A small image VQ-VAE, trained from scratch.
Model: encoder arch efficientnet, encoder activation relu6, encoder depths [4, 4, 4, 4], encoder widths [40, 80, 160, 320].
Training: 3700 steps, batches of 256.
Data: trained on made-up waving flags, 97500 training examples.
Rows from block 4 of the decoder of a small image VQ-VAE, named by matrix and row number. Each number is 128 + 32 x the weight over its row's rms, rounded and kept within 0 to 255. All counts start at 0. Numbers have three digits each.
After each channel's rows are labels from the 100 images, of 14848, where the channel reaches its highest value: "strongest on" is what is common among them; "lies over" is the class under the peak. Only what is clearly more common there than usual is listed. The data: made-up waving flags.
# conv: 3x3 conv (decoder.decb.0.1.conv.weight, 96x96x3x3, each kernel summed), inputs 48-95

conv.42:052145160143144096079147151120144063122101126139077126174158155123104122075100076083112120090130153165125100130133123161181143174141124096237096
strongest on: blue; saltire
lies over: emblem

conv.20:087107127115132107161113160152131141130115054119036170105106145124104108084153110099111131152174161163082095083070118130137153115148177075083212
strongest on: teal; border
lies over: flag

conv.46:140165131187136152132101185071067146158085119170121076120134139192173095128106147178080128127073105079126159151131142112148184085124107070125114
strongest on: white; black; upright cross
lies over: flag

conv.68:145136112111097092144136092151114121077119159102154171099093128149141115110168129116171118155103048190115116104130094166134059096117137158118173
strongest on: black; white; border; offset cross
lies over: flag

conv.36:111107170190120096107151114107133133131080120147112085082125121139112076094073121105154099119173158135098139130118198134134191118098094116094165
strongest on: white; saltire
lies over: flag; emblem

conv.49:127078133083202054136098112155147098179136129120123102138137138081185127131187152124114130103163132181121090155155082206124063093135147142135134
strongest on: saltire
lies over: flag

conv.52:102152117135132115130111145162119108172059136123079164134035143164132080085100121102111112092080120111133100172114110175047049051143158102056089
strongest on: red; teal; quarters
lies over: flag

conv.12:129153150106121190113095100080102103073105128126132109196173187118104117076133120067131158114142096176133136117106128085096151167138148029173115
strongest on: many stripes
lies over: flag

conv.74:022110135094078143143147123078132107167076167135193109116123101115115143126145122109146115137101093069162125167092146102137182183162149113141113
strongest on: three vertical bands
lies over: emblem

conv.64:113149175139145115088130103140094141114103131114148152116135113129183158150163104127144147085144089076174160152088161167142134122166131196236192
strongest on: blue
lies over: flag

conv.78:115157152121080115135127128157093130144132114092118115137120112134107126155065074157104079227200107130117043146103090141107109124129117103169055
strongest on: black; plain field
lies over: flag

conv.48:131145158137090134162139168067099079129099094147139140099184067089104160097083153152118095061177159146126110124103174038148168096149096137101120
strongest on: black; border
lies over: flag

conv.51:057096167152148069145120116102130088138111106140116137107122121146100030142108155095156003153141156200135138130160136105134170176063071111136130
strongest on: white; saltire
lies over: flag

conv.11:114175160113159136096105176078132107127146116142154178135068147118166093108132160146123111077136139051116101159066139122119183128128147121186160
strongest on: red
lies over: flag

conv.22:154160090143137146058139156153135154106080133137128079129101140140139143091106119156138108064127109140123058120069146156149121101054155096106137
strongest on: white; black; upright cross; circle
lies over: emblem

conv.43:127162158165084092132124146121163116155075104156102204129081171158146101118138048164120120144146145166149103151153115169174159092089147113121095
strongest on: black
lies over: flag

conv.60:125123146123100110084200169125137125143121117143135138093100140200111090060124079135064055112124141085111155107064182155078161064188145135093166
strongest on: white
lies over: flag

conv.95:100138131141128137094108066127140089108174113148114162135123144122160134158112121113164082015160142174086128133177088133108112132153089134080018
strongest on: red; saltire; border
lies over: flag

conv.76:072079129114091086116156147136114137177081108063086171115186134056161135048151101141107150137091156201145106138111153122111111078179146158138114
strongest on: blue; saltire
lies over: flag

conv.25:104108130146180121071113086102149109116056149125142166124185107189170073125102051137102106107086069154056113128140177111135111123102115140146146
strongest on: black; saltire; offset cross
lies over: flag

conv.94:089059146103102118087112103121125142131070116111102171169123093110156106081117084085048110144129169106175167103102140177158114136138173073144132
strongest on: white; saltire
lies over: flag

conv.47:121126147142111140138149151147086172129136127149125152059111131153176100130140066115083090182080096119132057168077118093158065109106109093128147
strongest on: green; white
lies over: flag

conv.2:146057128164098122158199132087137077118071089084121086133154099153150165149073118179130126121136106110120122191156114093123108177124135130167144
strongest on: green; three vertical bands; two vertical bands
lies over: flag

conv.85:099160147102098096101104128049122118115148105128120093208120150172174117110126138085125124101131113149125125127069124083173084120058107040119128
strongest on: white
lies over: backdrop

conv.80:168117145075121218132169140103129090074151142106161135140129127101176163167125105123123201090135151144108110102116058132092109123066208148141065
strongest on: blue; saltire
lies over: flag

conv.65:125131139130128134136155106109128127156071155118170097106143103127130106148047114105138091143066081089151052159093132133124112151125112027081147
strongest on: three vertical bands; two vertical bands
lies over: flag

conv.72:131079145148121143079161126140091127103076169138120124096167132141090149128138137141143166059113077077134133121180140121134117159119127154171106
strongest on: red; two vertical bands
lies over: flag

conv.71:133165136118118116151160096114125054110107099145205145086114105130164165112093123123064089061180091112092118157135088151089147121097048152047109
strongest on: red; saltire
lies over: flag

conv.18:140092109119149076121127106173156138078097141145116107143129110137144174132138093087164129127117169091127128152137139116255137112108120100153100
strongest on: blue; black
lies over: flag

conv.7:130084161060083146139120092104159142128178077146135120164106117120107068060093136136101155139144139105124081083082172193143108114114171111140160
strongest on: yellow; upright cross
lies over: flag

conv.92:116107046080148140106150074114145156176134122164127089122159163156099109134183162147137151111130119128100194164117123166120149205118129110133150
strongest on: white; three vertical bands
lies over: flag

conv.29:092141101089151171159117104125146153129142146115129110119126154153175146176078086081176135130140116141182110134130085101118106066116097184119143
strongest on: black; white
lies over: flag

conv.13:136130154104135151117115055149108117127115073108114182170082100146117089131079071057124141115102123190138150144112105135186110091125070145195148
strongest on: blue; offset cross; upright cross
lies over: flag

conv.40:123136123099167137082194151098196138145126096120131186115165060203176128073135107114099125117136099130071127144091156084113100122123095091190095
strongest on: saltire
lies over: flag; emblem

conv.31:162137166098205117091124120067082124116144080135169177147138139050174141142128173165105119132149142145106070116150105131121069173114169143156111
strongest on: border
lies over: flag

conv.17:108085116121192129125110083072142122082166100141158076123123137140189136150116133142155135125137130138133058146152163185127126168108080176086144
strongest on: yellow; offset cross; border
lies over: flag

conv.59:035136119101131159168154135126145118109155123164184106116137100137129156133142119132057160107071116150121129129128141136096086120162148142129153
strongest on: blue
lies over: flag

conv.91:126115151093168143100109149113125096092135118090100117081101127145146118065137077150110113127100155155124159112115120138153136145142106107171168
strongest on: black; white; saltire
lies over: flag

conv.88:147087139181133148109110152130214088207106104138123169170129028148117114103118115159129127131157113118125131124104067135118109132059158082103173
strongest on: white; diagonal band
lies over: emblem

conv.41:121125078147204128182078161107101166136087154105128131127133128094173135143146089073141182149148111105133113123125100130097181090123148155142218
strongest on: white; offset cross
lies over: flag

conv.79:151122157080171144136130116100124154149151115123067152103138102115088074077186111130096153133152181098152135186078120141110083099107150110149127
strongest on: offset cross
lies over: flag

conv.53:153105121112162129095166088117148125150138109129115070173118148124123108094141133160126128109147122147103121111080021133094136080092097091137123
strongest on: saltire
lies over: flag; emblem

conv.37:124151107154155086193184183091163169075145142124130164153137066158136140107101135141112153106097144053119138104151165114159075104096064134109125
strongest on: black; upright cross; saltire
lies over: emblem

conv.45:152089081143120138105125137104161113084197129061122133213154147098128096082124119096080089158124166145074097137093157117149095168146124131114111
strongest on: saltire
lies over: flag

conv.30:131079122133190136142158096103089059187134136129132109091115125090193160140150145157123113122146150154127182115116085163087113124142122177153141
strongest on: saltire
lies over: flag

conv.14:131148138112127115090138138139137138131083142130111179100118119114127186087075162141167094137125098085121176154157148124100111144160148109078151
strongest on: yellow
lies over: flag

conv.56:066148152108132130136137132146177157081176189096118135147158151145173101132154132134104194128154110087096106169137137122163094121078144136145148
strongest on: yellow; blue; border
lies over: flag

conv.73:141115180071093153114111137179140137102125109106135138108076101130148162093180101110153215137087112085149135129160107125114079069141204122142098
strongest on: blue; yellow; three horizontal bands; two horizontal bands
lies over: flag

conv.89:136087169154140075165154123158122090070185122134119137099130181134155150173147127111137148220129163115102167142174157129109120140105085111086227
strongest on: white
lies over: flag

conv.10:175105115130157070112094146168123148140116233127106149147151130170093146103123131109096118151179125148127111109132118112140142142176081063138176
strongest on: saltire
lies over: emblem

conv.58:142146111120166190145153093117190111116112050096177117111166163151164113150109158133151094111232105059089119133130171172122133102193115144092138
strongest on: offset cross
lies over: flag

conv.54:153157103142095181146177069136155144152089143114089126116103136147099118101091048136144132200104130159164084205141109167137098145074123109153121
strongest on: white
lies over: flag

conv.50:191118098173103103124197108202145112156051127078086097087156086137160171151117085146060118133085183112097154134176121166105118086122061108128108
strongest on: blue; three vertical bands
lies over: emblem

conv.67:151091072126132149126123133150128112110132139164112084105174145155123118133220145204108136066145156143129095139135125129113154165111102065119105
strongest on: black
lies over: flag

conv.57:130150131144191130183101124109166148118182091166120149153116157158135112075112120109100085137169099230133177162158141117120119126121129080031156
strongest on: green
lies over: flag

conv.23:112117142129137120158114125122122072181120124153157062135081149193119127114090127168120115176071126062088036125116080167155104065103154121057070
strongest on: red; teal
lies over: emblem